Rows from block 5 of the decoder of a small image autoencoder, named by matrix and row number. Rows with one number belong to one channel. Each number is 500 + 40 x the weight over its row's rms, rounded and kept within 0 to 999. All counts start at 0. Numbers have three digits each.
After each channel's rows are labels from the 100 images, of 14976, where the channel reaches its highest value: "responds to" is what is common among them; "lies over" is the class under the peak. Only what is clearly more common there than usual is listed. The data: made-up ball-and-stick molecule models.
# convs0: first 3x3 conv (decoder.decb.1.0.convs.0.weight, 128x128x3x3, each kernel summed), inputs 64-127
# convs1: second 3x3 conv (decoder.decb.1.0.convs.1.weight, 128x128x3x3, transposed, each kernel summed), outputs 64-127

convs0.117:516480467411526537485507532511553470495534560490512536497515523441468470484532530389473438505461483494520486453479415466540484486496427496493501534485471503510514532519517510439497465468529478
convs1.117:494522437545438464531481539455517513511476481540547440503473434500571520494508472478532510529544505476524452481516503549466589452488437482478474431474557562482504470505506535537443489526427511
responds to: yellow ball; small balls on sticks
lies over: yellow ball

convs0.125:483560494493543448530497592493474544464561507482459448489538503576500522493462503515564426433505474446497475466518502545455469412425495483506577493515516506495545599496451473472426487497482495
convs1.125:542516510546497575511571516466506421469477540505517515487544452434482467538492528504550531606480510506527499546443562512485546480553532484533486485491484556485424392492554482504555488545469434
responds to: dark backdrop; balls: eleven; balls: twelve
lies over: white ball

convs0.74:476526522486515509521555491491501451572430529448520544509519499532441522520493458498525524512470514521512527495525523514484543467511574479520533457526522514491499516487544367513530566484415523
convs1.74:552478447434494473476438502540507477452498528506514510480459508524507427528506436473500506545526489470474452474469475545541469590506491460478464571459454497457604500473441486505537444480544485
responds to: space-filling
lies over: white ball

convs0.6:460523511512445554503455497409490467478470409463498425552530503530523458541491416529495419571515505421485450486504536505433455419481492486442512490480494511516498454529473466471553454469584432
convs1.6:501506501494488450466478455550488544557544501557460454417468501521527514379482549477516507464441485449596524541511500489514505519518483522422467488553545493477491554486554496531466527469442507
responds to: dark backdrop; small balls on sticks; orange ball
lies over: orange ball

convs0.22:541538522455504514546523591452520473509548495444503508529490491471495485429503559395544469489504423450486513488480483519533505463498387509518488487481495468479494511503489373536490473510510532
convs1.22:486478471559486520431456572469483536457462469493530477472477503530527486516506396420442445505482524524475476447507493515513532502438585500514436517484447513541501517520542496516547442521507480
responds to: yellow ball; space-filling
lies over: yellow ball

convs0.73:447547528484532494514462541485513512525451510453495512418574449577421461504482529446469407442446547544480534479409541441533508571448554507509526465531454471523469520473531515496487458553482517
convs1.73:504440458529507500474527540550511464488492502496516512534391535472541499506501425532561571527535472475529412502548461499399531473530375519471489479513523484464523490515513502530513511478460574
responds to: space-filling
lies over: white ball

convs0.67:515563519550515485516372507482500504538472482492438493504507532504467460379480535435517457443493494455476497468475496524489564506515454491446533467536491501489500495506540466525490459475518489
convs1.67:507450497446514508488593534600505443518488461466518546419494426546466462527458456470468552557581508502547568460489461493511496487482550507490479539515535526454455514502449474525510502506482529
responds to: space-filling; balls: twelve; balls: ten
lies over: white ball

convs0.18:539538506576469554470499514506506556464577510483517529522459515501409545449473537514332466576498453498508466500541459497500468524483495531488499552457498451558503536494359562435555513531461488
convs1.18:398468460468489551459479502483470515475503463502493509499458459522523432487567518482557550490520544503553529486522503505495502555577495467451528439488472466521503509500492468514385484493579548
responds to: space-filling
lies over: blue ball; grey ball

convs0.55:437515511579508412427517435582471558449507491505469527499549571575495566517495471516515493473521449474536541493524453436493509489497529490505517449511540470503474445516469480456478494407432508
convs1.55:483405528481443454514444497405465494514461500443479479475453457467524497526551527511453452510519513496477450505487564599474474489450610503534511489517460458520379467489503536561466535592546529
responds to: small balls on sticks; balls: twelve; balls: eleven
lies over: purple ball

convs0.50:494505445529545580497521434514481493495503484554517580486555511542502519386496484435468458465499499490531502384481549450522461462477480469421471455432492483469494509493472501464526459568451462
convs1.50:513514467498424506517508520464522516521475488476393421418398456489489467428487538464481494493487559522498487504538432595505581495556525507413496543562528537542376432494500508525443485483498516
responds to: small balls on sticks; balls: twelve
lies over: purple ball

convs0.1:530508549446434443493469481430457427477462449450457505506510547456471471467500475469464540435432465509482472481491454496488550509524485491416479447457422508512406483504515456537507415495541491
convs1.1:530522510534566567509511511503500520552572504508527488509537464536568493553491554488528508580502499500494501518526515476462484454480533488532562467524517448482609473495470467462593504504553505
responds to: small balls on sticks; dark backdrop; balls: twelve
lies over: stick

convs0.70:549540538531482501469372472542497476439494465515499531519427425440472513541522490463383501560546494491492508515509540457499504494473509499554510533581458492427512550518359535514523493515525524
convs1.70:473418486469490495538541536541494466537453473501494440466501514516499538435433543521608487402512490523527483481494476510484510480525494523497486456447565492514447416465551427485489508503457457
responds to: space-filling; balls: twelve
lies over: red ball

convs0.77:538549545495553492497484515462517500457486509532494509521528515564487498551452538509511520500482537526459490523464470507456443432452482375461541504497467459487559504422536545416506476575543531
convs1.77:458506440530450502475526475505510508532556558483465489411483484477535520496549537530544541540524475528458574491492493532499524575580544554458496480434549523534393474499500512543485456472502513
responds to: green ball; balls and sticks
lies over: green ball

convs0.13:493505464550472575495621455553547551412474470465503506436501504465503526491582562509472504534521492570561507518492508448530529474492548422535481518549529519467494498468443519526467481527502509
convs1.13:551507450516485472500355472432462421525584493470544466530427503550515478490511469488515476520512476468440521428512505554449568533582427540454523471456517491525461499486526493520473493513446520
responds to: balls: three; balls and sticks
lies over: purple ball; green ball

convs0.69:466551440543516496494522547465500465486456481507536501527464510498450512440466482453479465448513471489500499438433521474488510437491505466393524361483509555523471531539462460482478493441540466
convs1.69:476428518509477512545527521528551398462481528514521510515515512498476497526471556551437521558437549471497509575462519543441483500508491525544599542475486518494578433499482439541483466431437456
responds to: space-filling; balls: twelve
lies over: white ball

convs0.33:478481506458528541495516466444549467458504472468505497542530453522486485455523499459510457540459417475492487537484468478548461467502495481533515506521444444496470476511482500528534522539509380
convs1.33:497560510477485486492501476513528459534507531500485454487493524504496525482533628551491514458520541485459502450496556398453470535509496481487522503482522529482522471509472481460386438507496611
responds to: dark backdrop; green ball; balls: three
lies over: green ball

convs0.95:491456542510531496495546487439506454551504521482477438393494494479463465470522524462526436424508417544529489514461572540455507502547472522501505437536494475556541553510538493537478449486585495
convs1.95:507463423445443489428545495524479465473492449501484499458512555514506553584453473518409445450517474467617446504505435465596464551459547476448514534558536517480512504495534451482576572532457498
responds to: space-filling
lies over: red ball

convs0.102:496515510567501494494445430581574501564554483467514482482471519526531537476511484452555466476524462518538525517471469482522562533605514551526513516525593510620610554525489509551527492528549513
convs1.102:466471486435421512469608466430473511490510449521483490488530469539478432566483489494451521486517525558573462533488527476512453532535489399467547520490445466463458494521541496484510485509473462
responds to: dark backdrop
lies over: stick; blue ball

convs0.21:446446503493456515515570485480534496464561546544484542511517512471419473477501536483490446482483422528463497503457462494481488411485514480525464444453526412432506489503441532548410445434486458
convs1.21:508461498438492499473405517463468524533519478489539457463430487539523451472504497515434538543597531532450538532421458520510551454537524452510442540477535558514512549501494544471540488572475498
responds to: space-filling; balls: three; balls: four
lies over: green ball; purple ball

convs0.80:441445481545433515514522535509479475421468521538470481485507437464411433498504467508447468459495464503449502472493525461504455427462571481488524499528514489425444519439482511506446478551502526
convs1.80:497544528486548496518538498470460473457532509484568554486505528573504525499477449507491498543574495499484509286490533546382556535564490616519497503444436569500466489527493502499481500392508550
responds to: dark backdrop; space-filling; balls: three
lies over: white ball

convs0.64:484512522421506496493527518486531428474502586566488542528494506420487446506542516464455519502488457442516431522469504447443513459491470431465504444469472464466504471478496561492495541499518543
convs1.64:466396392458453487470434488553516514486520455522447454455509509522511493543427554459548459492451499485559553475517518532508459505516461494473386582497506506504506543502492507522515500508518549
responds to: green ball; space-filling
lies over: green ball

convs0.110:486555488585488480445454438549503464450420483549512543468511495547512511450545499482495524446510475534511459413474473504539540524479576464513500511513412481459479484497497541496478487526546483
convs1.110:478451482457460516568504457482500568545555515483447492514509478464506488562441499498515518591473557452530484605519485502460469500514434459392528479478490510495514478473445511484473528419446518
responds to: space-filling; green ball
lies over: green ball

convs0.68:515510541549508457498487461556533459490487504509582506417534500530464535446468541538515547485504485557553516490535566482523526541466544486546557520535444477449511505501491509526330464425457487
convs1.68:438460504494497480462553521471494499457545484479409482480444511408523516561477543436525455485492465460440513495457528571473496490525476505525433444480558500539395531482509485521551503526577451
responds to: space-filling; green ball
lies over: green ball; red ball

convs0.78:459490581434527582465534532452517488467501549518557552451478460511483481528528486518503378494521440513459507522472521513471528485465467518553432472523506474540521542487479487517454545497551415
convs1.78:476479420481455418485458478522487568524496467501477477481469504506509565537424520452500538497510524502531491503548470442531507523529475468456506497452490482476499520535547481472536505499448480
responds to: balls: three
lies over: red ball; white ball

convs0.81:546542478466467529533351526541510433534449452481473433537478473474497562528483472426506535429483520468446470511516456421483477543497429465453501483545445521491481473482478513559480468509520500
convs1.81:563460470505486493467479518465516446493520508534505532484506500509475470464505548500543455562530439494527531456448416543564452453520489464498520502473535440470473507494517533432557503530439545
responds to: small balls on sticks
lies over: stick

convs0.66:538465612464499456504543509603503527540590586468526493506551534517464484507501488498463534488547485540546523526501497554518452511507497525602526610548448506560537552493546518563525522528535538
convs1.66:465531412567429504445446568487469482471449461469453505445481458482514492476487538496548490555515535519462533441521549470507551541554503445461496416446463491487457421515477499473439446463504489
responds to: space-filling; balls: three
lies over: yellow ball

convs0.30:530483492528481407465434508468492467489533505459443454422465537523469479511569510518486491524521465493511479519447461509565494488510498519463486486518513533516486525498555461529508460537551502
convs1.30:493504424463488486471500455448481534497501486494467539524496497428476542511439548468533515514428472546576531486550464462525527436513524467498483487434433452498478481483443487512495508478470495
responds to: dark backdrop; small balls on sticks; balls: three; balls: four
lies over: stick

convs0.106:540488539456499496478466530450551471497525539449430475513517525497518480490492506466522473457551490425525509532516541568532502469519455550499531473464426429522476513600524522435486488598569528
convs1.106:453522493530530506549510489527495546452526502501552510492481527495482486512475430501510468515416461546436450433503497384496532495409452550493399533551467557514476501475479479510528543332502416
responds to: yellow ball; balls and sticks
lies over: yellow ball

convs0.45:457474480486498547444500500432474479495474444494490487523514514507530481471484483478499533451396524501493427366507471581504469510451486417537495463491444504483489492421581482461510490546497507
convs1.45:504530473541505494532502495595529465535507509520479494413520470486468500493534551484519480512611463469475491534494603425465437444478497531436481526521525415470516566524470493480540435441481482
responds to: balls: three
lies over: stick

convs0.60:508505465544549546483522491495508480463339362507484493533479501502502487528519487465527506491478494477497487467471463548500486462510512438475509477500506516495533490268501485484469497465487439
convs1.60:502485511497422469503464490487493483518502501505491498457495487508522524440458455504472493476519500510494504514551523367491603522489484570533501508472528521478455497516505480506507493573518507
responds to: small balls on sticks; green ball
lies over: green ball

convs0.39:416498447542466519498543475431490478513533516459484500507439462462488481482493463481395461458492453511503476303496531461498480509464465479555451478485521521514454523465482516471411512565473486
convs1.39:506528466444556501573454501542505566474516471521473487464515485539487506510511598544544527463521472512517501593513485575501425446499522517377564504561510379466527513510500482441549423458511504
responds to: dark backdrop
lies over: grey ball

convs0.41:514416496515527566527392534411457532503542521493460515553461470462483373493476558523460478494512483505414546508469430514475475515513503512464373483476460515472477536507521428506500496536581514
convs1.41:482470525542480374533488517523490473536511433489457473448525463463474588524471520475564489426468503537600460458517524477469503508512551455490529525574543462506490514496487486495486517494463464
responds to: balls and sticks
lies over: stick

convs0.89:510525493469521586524524570491516469540526597416493503504504521511476532519529525382474481426543458503540475466489494611523475450508495510540537451548462397518496535450479524459519515462470498
convs1.89:501474523544482510473486561503531502455467484506515490475491506458484499500481480442428478528544489485478520330538495430475557545444488502450517509450545536482541458537522421574553543535502550
responds to: yellow ball; space-filling; balls: three
lies over: yellow ball

convs0.99:533533490615514499495504506396542504503500505458494497531572516585527475483523478568460425463502506479488496500481577480537575467530515538497459460497549529539553478519546594496481456465550495
convs1.99:454447471459473499492506473532486576513521434530470497427483467470498497461484548452480517515554531570568554426511470461448488517504552487409536500530485477469466532501512478500489543528474524
responds to: dark backdrop; space-filling; yellow ball
lies over: yellow ball; white ball

convs0.87:476535511450489497489441530481513451478496527543502516500405473482505359449547480530482487558454498501485575521596590543465592516504452494437548531532520554527521519512466507524536471477503534
convs1.87:538439557527465483504542561483474512513529511482520477522553526486508559544435528498558512486476520543533494480494451437558464524520534453489468545429490523500454544530530521478418523481487421
responds to: dark backdrop; small balls on sticks
lies over: stick

convs0.16:461472514558497507442513458505475470520516498498481493535452543496463487536566422511444409502421476485512432506552490536524484503452448532521460472416487443518501445499522511504544468527487464
convs1.16:564537472441411540517496494476449468459505468534514520437521475548508490449455569455557516477632492526506514503495500486428497461584520423482528559569515568462508534527490443506494557503507499
responds to: space-filling
lies over: red ball; stick

convs0.122:476503480495491469512451508462484502540532435464435431529522400485502470494500500458485473432540483423484529443481512467511484462510443491484522490500490459524487477484558469472485458512525444
convs1.122:524518544530525487499464509436530534531501512565514428544455434467511473491422600536485510482455486475524463537524462456530526478454477479475443504530499470510502514533457494454535539504538527
responds to: small balls on sticks; dark backdrop; balls: twelve; balls: eleven
lies over: grey ball

convs0.44:475505484541489526456404457469471398482422475518495524507480425507522483480465481487510501472470441414453470460507518500399496472448474453496507464431481531487426488516417478475450466382466482
convs1.44:457441476544506492534496457547529502532542484462518473498478487457478575504461470442487471501506555520556557501485469452505550503458488511494492428532492495494466528496580480570404487580510477
responds to: space-filling; balls: twelve
lies over: grey ball

convs0.51:488502469517538421459541475526457493475561499552457531551522480514483509544516539434531538462543508448506463495470490604477539495490450526453470526457493465476479493582521511487477483465513504
convs1.51:461452517500424503541444514467486493519452477479485461508422489514506481495469508549501481511475523522510554522488552524534462496480578454460512462542395532534375467484476546516445526541509501
responds to: small balls on sticks; yellow ball; balls: eleven
lies over: yellow ball

convs0.107:451360544502506492525472521484530473479435517510484515527479520457521473523469503519460506491540519518519504535475473421467433476520506510387449505452450498457526471504515541411517508549508554
convs1.107:557550379481505540486498488553516496526475521538532500538567463532519511431517427459519532560442504515403465480537571573490551525490485485476530478503526487522520497475495501577480472495535533
responds to: dark backdrop; space-filling; balls: three
lies over: white ball

convs0.58:540487408455471411544474538492542555525491501510486442496440457520518487521540467436513494507516478519491559454490553466592505459476468497502521518499506481489503532481514507529390550466412427
convs1.58:460523544516470487512483485488437472472522477483501547511479548481488501458412494491471482479431506496500496473485496520553465527458578477501489513571438555538453532538498432518580510474547525
responds to: small balls on sticks
lies over: stick

convs0.8:490426474540511516455603510529552505500530527456506487453472488450482501543503519526468465557454437441535495531521465537460501470463517531562480536480499507422469497570506578556471531505471518
convs1.8:503462512445449502506403487515434473489506472485500473548506507539532472465529503462564541493534505500485534478534542505463448507597546442409519491507440492542519524444518466501472498509585523
responds to: balls and sticks; balls: three
lies over: yellow ball; orange ball

convs0.71:421411598467561461509488468547480537523464565510510512531485548546501550500471488507496545523475458530499497575459461508537484546478519495548576471470386508482548547535474504528559515468505498
convs1.71:570507430507385485430535541466553491504487499504478475466490487483502514471552578458551435497516503516548476474511477512515449444557465556476441505490575499517425398526520458483421478514455496
responds to: space-filling
lies over: red ball; blue ball

convs0.11:513527508468529513513494573457547440510485483435504498519487521496512497469438471429467494474518477380463499557476463516488502463527429563505472475475432509505514513515507505501472532533485488
convs1.11:521522485496495503521519513499478516486472478530449510524529520503495510499519564523511469523480501494527506434522557557481487528513503468381490485509327489503507487586499527534498472329519493
responds to: yellow ball; balls and sticks
lies over: yellow ball

convs0.28:455511471505481531512534490451520468469460423499513535487502457502353500472501479487465440467471431510506472479459506475495512445475513429528516485514512463528434508379472488508460500500453464
convs1.28:500495501451493492540506521542503526464499514490529532509518504543504469541514516545499494549565500423490517422472490442463388517512459587545522475448487491446553490558483556406477487415522512
responds to: balls: three
lies over: green ball; white ball

convs0.29:470556542494538485574560491436526459420529453471513508528518475514510432445427487496455490437492481446504449542435478487522507572482495481451461508441524446478435496523516508480413547517499492
convs1.29:413545399534510537473470464556502511483561511533456506488499484422498527549494475536514465518471456554484519494491435565486470433548476408515502476456475490523472518472517472519527518544514491
responds to: small balls on sticks; balls: three
lies over: blue ball

convs0.104:503500493462519502528511513477509453562579583503487502541519517529525474520450477447507476492460529517478475542505449586493488487441411578507464506473498461548535533588512523503511507483465501
convs1.104:528479517495543487524539466544493486465424502510500534497501501522509512493492563540483512540519481477506529551509539248525537530543496491535543486471469523473471470459488510450498458586503485
responds to: blue ball; dark backdrop; balls: three
lies over: blue ball